config.toml
arch = "uvit"
model = "class-conditioned image diffusion model"
dataset = "analogue clock faces"
train_examples = 195000
image_size = 32
horizontal_flip = false
conditioning = "class"
objective = "v"
cond_dim = 192
targets = ["hour"]
num_classes = 12
cond_dropout = 0.1
norm = "layernorm"
norm_position = "pre"
activation = "gelu"
mlp_ratio = 3
head_dim = 16
fused_qkv = false
qk_norm = false
parallel_block = false
dropout = 0.1
inner_norm = false
patch_size = [4, 4]
layers = 8
width = 192
positions = "learned"
init = "kaiming_normal"
residual_init = "scaled_by_depth"
optimizer = "soap"
beta2 = 0.99
lr = 0.0033
beta1 = 0.95
shampoo_beta = 0.99
eps = 1e-08
precondition_frequency = 20
max_precond_dim = 1024
one_sided = false
adamw_lr_other_params = 0.00071
grad_clip = 1.0
steps = 21200
batch_size = 128
epochs = 13.9
lr_schedule = "wsd"
decay_fraction = 0.2
final_lr_fraction = 0.01
warmup_steps = 4240
weight_decay = 0.03
adamw_weight_decay_other_params = 0.01
Rows from block 4 of a small class-conditioned image diffusion model, named by matrix and row number. Rows with one number belong to one neuron. Each number is 128 + 24 x the weight over its row's rms, rounded and kept within 0 to 255. All counts start at 0. Numbers have three digits each.
After each neuron's rows are labels from the 100 images, of 14976 (inputs lightly noised), where the neuron reaches its highest value: "responds to" is what is common among them. Only what is clearly more common there than usual is listed. The data: analogue clock faces. In brackets: how many of the 100.
# fc1: MLP up (model.blocks.4.mlp.fc1.weight, 576x192), inputs 96-191
# fc2: MLP down (model.blocks.4.mlp.fc2.weight, 192x576, transposed), outputs 96-191

fc1.504:143098108138112102100085109122092105150117106087125135061126155121096099083170089137109121140104120127177124108110138141160125076122111092122130147121156087138147094081157136132132110133128099129170108124136103135113130112197170128141109084125157151129137141104124090149095074144124123110
fc2.504:127169106109146163116128166114193123132102121186151145128147117144113132138146156120159130135162129083118105133158130084118118141151150158140146097115109143126120140117132130135134110141117114113163137146091135095108072109142127132112153112118110124129105155138156149167080132128158130129
responds to: ticks (51)

fc1.66:124107141137103127175110091099089121096073115090134088113119141100151118133135117095129141128152101127134113086110093100107115140106158141125125069081074167137155124110132133153133125135187161117089141128128139132120145151144164113091115134115100105094159114118150116121098135153139099125
fc2.66:127140106107151115119122165146161131147154146132145151126125105155133142144150127166127107170101144117100112165128149142151137099149096128109121201166185077098108117149124121115113140107092096147150106116134089134131101116115087132174142088136154164142099136136106147138142132107131117145
responds to: minute hand past 4 (37); minutes: 20 to 24 (37)

fc1.25:104139111088127075113122097117098096134166106155150100135106113117131115103114164080067123160121138116139131109130107103135106126118130156091137119121156143112126150152115147163110141148130112109141121172113117164151086143135162111155087137100141172135147104145129135141126176146128118089
fc2.25:101129150122117162112161133121083119132137108162141145122143098138152098134129106113134146139150101094145108168114128093133158092107155145147127108149143163104128098108162115102069161110118085101151115084126134152138129107103162143139110087156138163116131112136167157142095164139082085090
responds to: hour 1 (49); minute hand past 1 (25); minutes: 5 to 9 (25)

fc1.135:135089107106137115086094184131136107136079193173121109125115161121121156163095117141131124105122095083137135128116123125085040151113116149087103128090117123131137137130146177085104136119164123129124162109132125114126115167119155121149128087122118121136116123130086109104096135145124153099
fc2.135:137134120094108148108099168122144093099114114132144165167145117099142166158115126132147137107143122119128148128115127091110090172130101129099111144095133133146090112122160121125161085125122120104145127079107132153128104116161165127164124123109105164122086178166119137126135136126151139096
responds to: second hand (100)

fc1.495:132097098136162128129131106148153162162106147127164082153126111112142155154130160116109130166139165137131129122159138110143090104118099101131114156157198162112138133117129128105135142105132121073082151130148110126124103120130159124115134111103111107088119125115138148165160153089121138077
fc2.495:134121090132145088091145130140111162140113119104122086127150164085126160168131077147154117097151124116171108136141097111147123148145141110183149152171165146121127126135142164032151142122133165129094154105144125159105124143131127119123134115123108117082110108126094107160128176102125158133
responds to: hour 12 (27)

fc1.471:093158129140127090151161147133134142126141162108160123088137145129185151086147153134109165066133139078112155104122158112143156101138159122106116145124132086128107183060109119141100088126145130157119091128108091124099139129170141105150126132171167140129133154115117079135154137138118146139
fc2.471:135143153112119144131138129119104118096134150163107140101117111137116115181121101130170124133098149097123102158124135115093152132130127114130082130092135157147081133110133128103109141111132116142125142142165104051085157147142136085130124148166132157090138102131145177111083161148148113146
responds to: minute hand past 6 (67); minutes: 30 to 34 (67)

fc1.206:129160149106124101110152130124098150135100107084112131124128140090122141109093117142148078108163100129107094152139144130123149150094114130122105108182063101145135119122138141120131189156088107126172134099153116162105135132091149151126140124131124143151126151141084086141168142149140097145
fc2.206:115099081158130124146113113166126116074156106143138096125107114142129119121150129113134153141114148147144152106121146104117098126176137125126126119096182165122114139156136097142122134099169138129096131157119132138154138118122104092137115156118140121108132108120131173140098140104108167132
responds to: minute hand past 8 (36); minutes: 40 to 44 (36)

fc1.376:090143080110143132137123076131129096116161119140117130129141122103138129123111115145114119146109142110155129103110128097105136150133134137101122130140112098131103175142127150167082099158131110113116119183122149118086178163160171126138094146119127150117120179109132120143127149142144137151
fc2.376:132121147099148142138166101167111132092156116158170145133155115137157146125154110060140158105101131108144146098122087150088098105128127095129078144139120145140115123127143094161118141110151121105133139102094124152101166110114133158099158123135134123097131166092119111156094131114094129123
responds to: minute hand past 6 (41); minutes: 30 to 34 (41); minute hand past 7 (28); minutes: 35 to 39 (28)

fc1.33:112119128168082105123072105110134074100098142130104151115144129093117173134140103113127156146155131126094149129126102152167131122150126129101153109104177109141198125123119139090130095145186053123189124105124130142100107134125124121107145112100107132141141147068111112111098086148116147143
fc2.33:178129115073118139133109130147150119113122080108122143129086061116119123130157145106152152142128179079116135151117117098106131163160145174111116139100157144142115114109141151108112111110109131146148151092174147134096097125081128109101135167094176104144130125095118165132121126124130141117
responds to: dots (80); dark face (69)

fc1.404:118133125088088145108131116124169128213123137116147106140154089119134090104130130123174077119088130127105118149104123127120136089084120137121096140124123173115176176119120131103117128114126133110091097133094133129099089152151141143124129121141136152115123164127109171085123156149164158167
fc2.404:081176117086143147102126077148107173098101105136079116147115105136104128122090085176105145143104154132117115158140135115139090134139148123121151138147102129129148123100141135108149098145164138090109118113107129168133131088142119131126180106086125146139127171048133107079118110114131102112
responds to: four ticks (100)

fc1.172:110097123124047135093137121128090149057110124151130099118092157145129122122101113093157104133143124083131137148130145127100142105136135124104095127123096104116106116137126112160122151127122126126140133109156123112104130125092114147117128146136146133135140105155124162060122098074161108126
fc2.172:137138135134178115121112122097138094195102122114153129134158112135113143078138168121093094127115117148112117120129108135126128139100137131128109117154134114177127163094082163146121133138128126129114118151099118134154158140141122142144136127129091107112133159140101118180131139196106156127
responds to: minute hand past 12 (57); minutes: 0 to 4 (57)

fc1.437:096120151110136164107135129172126134084130160113156062133103078168105133135129111130141130108073193107097140106138178179124097127123095090107138121158151109121141165098127101113134115135122201146125134099155119116186161110084093134143124127091148147081116096127099092165140115133135109127
fc2.437:138102071113110111130096127111169131125129124183099170124129129118118138145106076112128143154128067108124141108185173087131120195179121164119117176153085155128141153120096111154148116099095162148113117161119078142115093113121134146091100105116109087146144138113126137095134137124142133119
responds to: numerals (100)

fc1.414:128138098091103133165115104115096166164134150129135110124150115131128135112165119129135109105110131144110125135121109139134087121103107079135128105125121129108140140117151126074150112103122138132099195129109119123075091132103101115112122134106129109141105154103127120101104116130130113140
fc2.414:149125108095119145181090127128135133140085111115110171134172097120119123103173137111136116129146104117135122123139170086130120136160103092143121135142095128111130168108112092117107118119114149105080159085140125118101155126122106129134126098081094127116100148114123183113195118145141117162
responds to: hour 7 (32)

fc1.6:116115132143138132087083113093140101149087130097171135121117176115168128132148115100122103146113153086120125144096126108137178084122082129132105131182100132073132140119115147107115108144137110121115097169083094078123121137141174163094132084136138133116109117105126112107142148131163116134
fc2.6:175151142120131153130124129124137143112084130110121140158144151136120118116149147108122161113167154120122116141122106131100132130103138118121111151135104146095174136088126122104139121159130125130141171127109106160127077139151142149120107112126165110111103166097084097128140163088147113179
responds to: minute hand past 6 (53); minutes: 30 to 34 (53)

fc1.270:092090148132153116113144100124144115093082145104095119084073125120122117121139134112102169102125145126118160136066164102125148137141122104109110083121135150086098115113112118130151118171108149098106157137100105141100136129158158140138168108167116123166144173112109116136147121098100124146
fc2.270:113142138109150121146145073081106180084162093096127124136160084140125132097155161155148135158152123122129115144103106107182085139158126100140121121144084133114185098093133102064106112126106120148102094152114120111138108111159099107119142145100126142148128126120121109121165105129148108102
responds to: dots (56)

fc1.433:189127145132140132141124127122138098137138111076131077151160116132134113093144071102146129127144173135109099122149103081141107157133111151134178150134136107143124173138166096159092156169138114114071134126123127141084087149092114133159098130120126113114152122145112119111108115139126099148
fc2.433:126102122132110124134132129121138132099145170137156139092183153083094123189114133126110190092154114154163153140146130162151126126112131116108113112168109146105156097138149097110159122152164125141168101102169122093157126084125115160140142196122117131116106125090141138170161146125117183124
responds to: four ticks (89)

fc1.574:087139159137110153134100145117106122116141119133134123134095134114124106164120115117133160092094155111130110071098169130127175175135134147129100181146141120105118095124107105110104125170140095115136138145103115115137109135094166149102153161171175128158137110150115114108151115144146090120
fc2.574:162132118157066115143127161139098099119129105118135131167109127115144128150078135144115129137133137133148142105137140135115158198096145166142150176148159103100158156107152094127177120177128121135160161141141136151117124145122129105155150126180149106153121106112173133111156130082134135119
responds to: minute hand past 3 (41); minutes: 15 to 19 (41); hour 3 (40)

fc1.221:127110143150122180112114126127125157111131120123108111093107116131147144138122077140122170115126131121116127147119113096121141114129126114158096115137141148118127113180128135130152113143109103104121161099163096104110150096123131155135171153131146132128147090081129136150109147100132105103
fc2.221:122082124107100149072108106119093124111082079110117143116133124139175134120159076139136144160157145127133151139120110157112118103112125137114119133144158155142138123152137168136112109088106119096132103081114111150108122120112120179124153176142127128141117148070163112133128109127128124118
responds to: numerals (73)

fc1.489:101151094098110112106116173116134106115099174110142143125150118130141159114151140154142149163084164134099086113146135142132120110124106109101113101105167112162110114142154112126125072096122159101167141132099113098111142102069099099107118101106142136130125145163130112129119113117130090136
fc2.489:098172116145097131128093195158136143085149107190090156144148132123122097138144068118115154143158108124108140110143116169151157142177087132124174107151135159157155099093133127141151131094135157157126147130125101121135134098137134137135130084097142107135120107106154102146090121130127137118
responds to: numerals (100)

fc1.124:107125122145123163114124099139112144147162124139145146114133141156063122126132100137142115133116111157155140138134133126103150125176136114104168116158141151098079124168116149165180137128074148083107149152179089142122193116137098159121124072129091093097143089117123142113131132170139123128
fc2.124:154110142145107106133108133074106136116075157118093075132101119102145155155124151162129094129165160126113128112141126155141081138125153105135088153157122101132149121112104101099104112123138116153134126124147142118145116153106137156166121181126160142168083146136161119141114156107139133143
responds to: numerals (67)

fc1.225:119114075104207120141127106138150102120108130154156127127144146115126116136085176141083091075097128159105178099148149109165128132126162143098100143113153114099126160095123158102112099153118139150081124169111126133090158149145067108162069124144150101128142146123111135145110149110150183097
fc2.225:071117133138099151090173169140112108148118108123094144110117062149148121148140102154165154162138176116150158155134095087098151128127113157173172143148122148129200053135128135121136151134131139107126106106147141147110136092134153160097142131149136164139154181158109125114110113154095106131
responds to: minute hand past 1 (60); minutes: 5 to 9 (60)

fc1.138:128078075130128116118128129053147139159118090140133150152145149155117129134116192144156112171127114132145167133152141115127094140176109145149141112143131130121146112112123099112093151104140107119161136143141145128104110107098158132137103153136153083133109153080114097158135095166133170133
fc2.138:158141146152137124137089117098098157145125141090126167126145119136125121128115133156142158119129150116105171148145088075166084138136113134108148142142131087124119153087167094115137113149140129090086122125153116091183107097112154067133122147111136153123167129110086089157117069132118124129
responds to: dark face (82); square case (66)

fc1.55:127106092188115146145118116118142102122097097139121108139095107155155157101139117109140104129115109123107146136131130112148124134137146154118098147143112112101176102105084115180150131084174150107162093144120110111154087117133161146131120131124102152116137125203130130147150088108155149082
fc2.55:166137099142142173117111098112118131113138110158123135144169135088139110106084141144113137155116110120116169136108126140132111181118143134138136125107109146131142100106109124100117126124142143165114124131112148189139166098157115181136130111145105161131121130138138128119106121146150128109
responds to: minute hand past 9 (35); minutes: 45 to 49 (35); minute hand past 3 (27); minutes: 15 to 19 (27)

fc1.559:127151120111106133169121108132151156178134143159073130161137143092123113119127113127168100112137116139106143114090170076124113155142142169123141187139089078104118122079154115118143091134104089133160137134120104126132144161132125126158135128110150122108098177124142135113131094111165120105
fc2.559:115114135090175127129142082126125134116147137143124107136136108097133166107172109143141141089108119134111137143101129108114130154113102107131124192157152092096105125123143094183154124134099121152180089090150109144122146162167128127158129170129144093127103115126116156109117101093166100127
responds to: minute hand past 8 (37); minutes: 40 to 44 (37); minute hand past 2 (25); minutes: 10 to 14 (25)

fc1.149:160105117085136141144108138135087144111127165139153110071123123127175115126153087082064101165101149130124134194104090130149142123130104123117156127117115136123094135097128110117118123128121128113112164139124108126132159141112155119155167107119139157138111145117102108132145117146089144110
fc2.149:139172109130143075113120148119146133139155087114161116132111092133121201122154120157166108134115114151113142157071107160155115128154120134142115103181090114130114163131103089159133105116161127140134149121166127107146133138151130148125101104141137142135150111141146144140150172138117102096
responds to: minute hand past 12 (27); minutes: 0 to 4 (27); hour 12 (25)

fc1.544:116108096151178106088124134138123134121121145144141152115139106139144162171125160135100133158149101124123118098072138139162146060109141120117132144120140125097152127133141117120109128129141079125136106145149152138092104098103145138113159155160120083174126148126127106109098152084120132093
fc2.544:103140138120160150097130145115149130083139132147108134152178120094133097134107131102100136148150107112103128119109138135135155146114112151160073115098132124118202129127107127129102138150109147118123146124153140107077092072166126145116114150128144140145117171099116100134137143104123127136
responds to: second hand (100)

fc1.256:125105113157136158104094076157133162150101168150128106085138128156146124142121126162126162087104149119136113101147165104144143147152138134141112140132106119135175139123133135121140162109101111132147100104136103138180100111128121126123152142144125130127129151081146129146115165098160153151
fc2.256:142127142138130165121137097106150152147107134150107115128143123137143116095165135105100116102116139166178125087149151110126141153110107163109129132090113162078150109138118128134128128120060095131169115142116154138144098085126121111124172136121124054123128200070129133101126164123151129125
responds to: hour 11 (91)

fc1.324:107143150141101100129145149148139128120076132129138152157123141101137125126166116092092188117146111089101105134088127155178154104119141089098087170096131151120130152069099157078130139125105115129111180101128110112079148129132111092122088081108147086135121070127144157110136147142102125126
fc2.324:122109125042127165143128181133117168094112134076142123167133139133092102114165112130144167123143143111127126105119104156141094151132097126093139135101092151105141101098122110092145171112094116145122134132130167156134134134140154094127114162117151142120127128151144106132173114122095093170
responds to: dark face (100); dots (71)

fc1.277:121111154152128148095146109114133162084108139123130104124151119149104163119105112154138121154158089142133128051157123114126160098117114154143078133129156086099154105131089144153145130174103110125154105133110122138141090139086131148133135122112143122111120111126142136149138120107165105136
fc2.277:168105051106132114115117146134134121164122101112129126193097151098119101140114160111104179121103164126163123149104098135111156123120148120118139140141113158147111156098141142133081140100146108112128139100146103150106184122096139125107150138129101176127119139146130146133115160132133160162
responds to: minute hand past 8 (49); minutes: 40 to 44 (49)

fc1.465:136155105135082082156131161099171157133102136110139086113130073132169152113193153099107142137135144082118109112119151155077166112128108156121125175145140129113104156125126127150122129153105112117120129124131092130100127090112148152088083114158163094124179098178137127103173117148094162144
fc2.465:152143135071093140128123107116126175119104139133156131127159148097140179102079114150134131126170123114146129117128109163139165103155083191130123106108121127111140157127130160095093153126118122122102099092102093107145103132054117111113087144158093176082159119115114119114144123150158123161
responds to: four ticks (99)

fc1.313:130110111140137109085116115112077139130100117097146093102107100126101151125108178148120112065115148133128144147125156076149121135128109066099144132142110166129121117120133102091133144114117112151117135144146111142120127136118107146137131152116133132128145128144161145128110129130149117124
fc2.313:155147133134124125136172127175099155115132087107123108143115133117119119137143142148142157063144157124093165157140131122136128128124153083109136162168129176160100116128167102142152103140121186158123160137166130142140139145096094174120121115106110121095108137161130131152134175143118080133
responds to: hour 12 (36)

fc1.372:101126122154136124186100107173156149132146165097175109114105094128108161165075091135109146126107110147140126151108150093135132158115128124107143099131110145169156115125112156085130153173157085133157147115110109161187133117130146141117128151152157155156143115136155106139159147142127110136
fc2.372:111172138139127122167123134139144115121158148138163160127144096144089127114081119124063098147143103141131162125127132102121133178120141161125141097115108163135106133130124148105119120152133088134180138139097123166162104156159095134156121125106105169177102132097181146140119111125119136128
responds to: hour 3 (62); hour 4 (38)

fc1.345:125118141116100112124129102133116129104128108126121126099115149137161146114124164111168100098130128097101124100161137141146137167122138145131099095111132093124073152096133143086121108080142116123112102166108154095122131147163114160114109145150119128159151135128078152154119096092136105144
fc2.345:159092136126121155123104088125165125164096091130120117138138121171147107141150088095104102181143103152122155156155096132138102142092110141120139152165144121153145140151125118113113161139159132129135142098153112222086089161084108146154127125101127135145143156166126161137158139163148145077
responds to: minute hand past 7 (27); minutes: 35 to 39 (27)

fc1.386:126119110140132148090083119150176128130113151124108071136161132123071119155106089123073120168130132116131125115117153152129135121115098112110118141145092153094204149129084105138140124116124089105128116129133132143137124126122130140165118139106129180109128115109168114180120128127152120128
fc2.386:149137131095148156140097150153083128071112156098137162117096150139122138150139111110136163094148130085147119120150134118134117114130144120123106158141123148166110159092125131032146069117123161122114115127134146129120165159124141117135099131148120114137156132126143146080162112143143082123
responds to: hour 4 (36); hour 5 (31)

fc1.375:181132117132139120117089124127164100117096109129161111085131092096116120151134132122126162073105114099096167115111137128162142112120111094092114104107100144152174170143179153126123130118134113102155102153131151132102123159162123104137168126151142133131116123107104141155149181130143147128
fc2.375:155155139112194122170108107115134157137100083095056154135150123126135097119131162119131149111172102118129096107169054111139133150129119107166144139158124131135133177151142105105128148102087098135115141123125108145128103138144161120086137136163113152148091108108145148144098136112126106149
responds to: ticks (55)

fc1.224:120143104153107081136150091132125123110144126124125094162116114103159130109124121042138148116109067132144111111122118112150102147165147141113107138135127107136131169137149146128128160105144131153143120125085107125148114151077136118124156185083123178112157135166117124114114165125136138121
fc2.224:100122114108137125114115100131086104112175143190099098146173105063146143160153126093124163126174122155119114093089156091119158127098172152097140098148118130160093082125144140077142166127118144176151131107121147129168109082141133125127153103125121157147123129111118136145113149143139122128
responds to: minute hand past 9 (43); minutes: 45 to 49 (43)

fc1.13:135098155144152164174105138157109137102108160135116169115111120133150136119144131112105132172098149116117118175133165155127158105088120106096155167066152105151114157086118122170100123123116151083100112125146137105130130101167130124146136123109109148161118142112097114144100115164126140142
fc2.13:134151131111156143144123142127131162140120142123136137143121152185140129132134131109102130107078133092124139149102131150097114138123152121133165142077125124137151123075088111139154068110129175115122099130145115090114132112101168161144107179123112145175115124130083142143116123154123145181
responds to: hour 7 (25)

fc1.288:070101162138133115178141111090126148073131154141126116075120162110172111120101155120105127104105109101119184113100148104124133144131170102105095101146115083087126119112117108129116127143136087130112107161115108116107127152163114125155140118153115167124121130126074118135096139147122123104
fc2.288:195149130117100140129126145139153090152125142120165119144119087166098099125130085116141099112071172152166110122144140120127138123121092159102158199105120123120121109132126132115146124124125138133131128119097154139134106097145166114151116131149166122121142140142185114113118112131149154152
responds to: minute hand past 4 (29); minutes: 20 to 24 (29)

fc1.512:138109110147123105108146146100144095107114139153165052081089102092102109147146149122126119081116103105096153132081150092136158143149130094107111135136133136141122182143152111149164129127126126133121128140144149142138179085112080085137108123131157112134133115147122111127148148126120154115
fc2.512:145144127117144172108119099129102103132122151094121149130181165146138141126145126124137094122156147109093137091107151077143103131137170149157111125106124136150138177128110111124069120144133143106147166122129159115126116166123092113115131112134105143127098122167109140149130094148132064183
responds to: dots (53)

fc1.50:150120122085133102132128183128156127108103095104114118116107171148131081142115164139134131086106136127136096111115140124132160148159118132128105121143100126119096140165132138112094132077102128094079133126148105122135108124120150123122124132133154094107124094171127155148140143146138138120
fc2.50:147097170140107100070153095125125158136100174133129117155120126104137128111113140131092134161128103098177113146115092159112140125123145113097127084082173140113127122130128109122155135137139118159134111112153114058108159153146159151154114126145109147144119133133163126091181107122161116124
responds to: dots (53)

fc1.573:143128140134080122124130142141110114105157113148090110132149105146116117144127100092126082152079143051121100122163101144169109102082132134130164099123146092136141128097123143111100080153135148138103153128150138125137126175152130119127159120129129144171132134147107160121122122124164107111
fc2.573:151104102144113122120149127149126135123125155118143136130158136115104136136118147134109150110168081165134162136130123129122125132149108145139140119158118143106135086106146132171132159147113121122185147128122101068089118101132116124077133157174130097112100064091128142103135095081076163138
responds to: minute hand past 1 (34); minutes: 5 to 9 (34)

fc1.20:135097151085151157103126125154151158102108115113153161188113117150108118094095124122179127124088145120176127110207135124143127131139124146143085131100112150099148144118126153104073114102169109119157116141170122146160123142076099162137123172126117120145092125151158110161143088120144141111
fc2.20:141125153122138163130108117127128139116107130135158139133116140174087148128088155126159121134131118110154116144189120106123149167153105103156131149130098219115157118115121101145145140161144113140111118125130107159117083178103117127139109189139148143147108116123118143158111102100144144146
responds to: minute hand past 9 (41); minutes: 45 to 49 (41); minute hand past 2 (32); minutes: 10 to 14 (32)

fc1.536:096112109128073169094152134115100108111113111106099118143124153139117147109113101124110130161108111132113161072133143147106149107145158130083094129119080080120122144134091121150129133149142113143122143126080101142111089158136108118111134164092153138143138125117147132102119128152122153109
fc2.536:124131122102186093149100116127159160127118154126141106094104082117157126142142145120158118130107130141135061168114113118157122141114097123167156121130167125123119116130163135142094104109111124114142125110151151127136158107107181147150105064137098114117145134139098132152159122084122125150
responds to: minute hand past 7 (40); minutes: 35 to 39 (40); minute hand past 8 (30); minutes: 40 to 44 (30)

fc1.381:152123144119131141109172169103103102162139109136138156113132151146170140159086091133163087130131128139102089118123111079149108161119128114136138135118111119156156124119146107198123100111152097119107138123112126130150083157131117067115156124151137138110118115117145121147114105094146133141
fc2.381:086099110131092119168102111154155121097156147123118145141124092139110137086159109137102161108106119136125162095150113183157123095149103168111122131134116104096105140164142129106084149088099144091132146135122101135090148108119127175126154131122103125180168134169084150085141172153184111138
responds to: square case (99); dark face (60)

fc1.458:172145114114075133155100106084143095082142135155119149128117104121115161074154138102170157117190112074123122120090114111149156125123082121125116114122103143146131127123159109121105121116102103113102106117140120083113115099090076117092147110151140087130123152092126079123151116146100105100
fc2.458:107124089061122140158102108140141145124122107096152115136122122152153124113140153110130154121109137128155106122141060080137120130162125124133170121127149111136183146116166146114062165116150126133130106146127145136094105131108077095143149142126176112144108120135127116092075104101144118132
responds to: dots (97)

fc1.46:084099110088112132146136119173100146168133121159122101148118143187111136074105086177142139136094116151149147085106112106119156096123114161106138155166081104128107139102115165150154135103121124184123123107138132124137119128132097113133146094147158162157107110150145083098131111143137119116
fc2.46:105146101119119134140144151152074105137172079095106138105126122131121159083145111151133168154136116111152121109119144167166161146138093116118147140139140147087106132111151171149118115136130112142127093152152132150112108150146127124150137165105127184149122133118135131099145114131139110178
responds to: square case (100)

fc1.469:148082100106089089113155141112096129131118133114122114148129155163117138164137133150104126145086141151100123122140129133127125093126135066126119093133116143073161122099122114138127129136154087109103154146125081122182104169055087121127151106137122149133102151145141100103095117124143133130
fc2.469:149150168130119136139072108141148112157125128132086137116130094105124103081148074146115129135130122105149150116141135149124131133109125151067157119094130088151122173125098116109075109131112132103115126140107138137096144139120173114151111133151083066103167165121122147134147112169153187155
responds to: hour 2 (27)

fc1.148:128140137151113107075105113140159100081120125143110116096110117103146091142097071126119105147116115143087175117151148098141136151106147172173133141141130106155139153104125138130115105100146164115146103128078127147112121124134134139116118107142130153154171128108130175153140118131157139099
fc2.148:128118073110159141145121129130137146154142120106105125137122116142138102107175160158153149120125130148106122127095132124122084100159114079112148146114137157120167125120158136082083157155136172133117148120165152107147124108093098084138108122109108124063072158132094128120156127114096162166
responds to: minute hand past 1 (28); minutes: 5 to 9 (28)

fc1.117:145113124130114093119106182128129147153114099179116135116099120107097149102125161132149139154124148123151119121145155144156137090114115102104118131154223128098115158169141122103129096149111105098101124104123101122122139125122135125148140103155127161118087142141133093108138128108127131154
fc2.117:097142094145156169108140071162147151132092154093126128165152118134145136146137095143120133131121135124128162160138088119125171127089152129105142131167079113134163158125132167126112156095123150137168103143161120113154082111140113151126112150118144138117175146165151155138124118178108116153
responds to: numerals (71)

fc1.330:125127121127101110119145099107115104162118105123110134111134126117139117106115123101126110141112111134147159118107105160128143090177151123141136123082166120162172103054135124102091134133149085093148085126067133125161110130146095158074110129127151157121109109133132127173102131161128127134
fc2.330:143131157105093128077138107165122121175106061082110164137128141142066073083114083160126136138175161137116127123094142157135091126094154116090124165104138089166175101146100171119104168168114130116120113127137141156124141123101121162173125133097125132118117192165129117125132131125123147122
responds to: ticks (81)

fc1.371:102140113126127106173113135157134121161142103108127127138136130101103109127135137121226160134108096136132130109123149110109114110136148133104150096120125140129158151124133174095129125094137152112146104116158106169095133107133084115111121181103123169137152153142131136105144105131131115153
fc2.371:166118140125125136132133118060106167131123177176123137102129141134145136135113104137066106146120154133133139160166136147126121125143105126128136136126177089121103112131156101157120117155119086127119178140104138107117142121146180124111142097141129124111091102117126135159108169116091149115
responds to: four ticks (89); dark face (68)

fc1.534:138098131109096172168138125172156149064142175130123089101114079150103091125127133123155157091118152087095124077149109149182093100127112106115181128147103115096158131122154130102098129133122153112115142147114136144177135123155094122089150145134150186141113104123110090110157105143109092113
fc2.534:146129143102091171076133127099143127139094097147101116146140118177125118112127084120140133149152127136099160132106121131133103122124133100122128162118081071113126103118127081101132138140085136138142145088121137096138105151143114147172160129133137150128083107168108117172084146112148125105
responds to: dots (52)

fc1.305:149115118124119127166141113115146105088124128120126193072112111079146087164156111140104141123139110125114123136115139077149130077116129095084137111143130162122170143109149174151170118110116109144118114135120111128162123139088104159138125063150109139116142110105126131121111130140153135143
fc2.305:142119117139119141143155107145141111107112123083128173070091121096158099174149105128121163115151123133116137135104129083152129121129154128117094154111088184099170147098107155093180120123138128137126115132125110130170116124129107178141148092112093131120104130118116153145107128134167134135
responds to: dark face (95); four ticks (87)

fc1.540:080108108132096110131126129098119123113091107154118114145119150172126107117111165127161118098099135141133178144111138140135117099142127109112119109122130161128099129132106133101141151122071123111094163104166135166127127101144134130165091115116115097170134075166145120134113150150129130156
fc2.540:138120120109152125161135130126123148096139126135168117136146126130116113170146140125161145132145130135078105142116168107137088121095152060142127136152103124100133131127104142147123133123121147162102131126129134129168110145116115135093109103113152108081110135150141068105143102087122124096
responds to: hour 1 (31)

fc1.562:117137128147146134139126136147112096097115116115082139080115107117134126107137119166138133107114134105116132106145106049109121108137096134111158143089176137138131117127138092133097145151092146137105127119149120153113120118135147119148158116184151159139125105125132127127115153094123102132
fc2.562:128124125111148079120128056125114132102145103108124144102154116094134115128128121146131140152114106130116125162161100060115141137130140152131180116153163146164172081093148119128112128175091123158121108119146132149108132143135098081129165135131132112138111116112086128097112130092122151115
responds to: dots (70)

fc1.393:133124121138127117126101125109078120131114115078134114120142119120119153154162112078177166088157127095120111113111130122102080118117160137083118071131088119130151135106079125158139143142187141095100143139164118176090096147161110135114114146120168128110155110093135114086118129118134083127
fc2.393:143135155134081067150113101133122121114093088127132142137143158147164097138147119127090106136110160124141094154142102146103087116146121135130147118153098126130118159141101135117133099120135116169146147107144113114164055112137115115120108115108116155110120155127138111119107122143103141113
responds to: minute hand past 5 (37); minutes: 25 to 29 (37)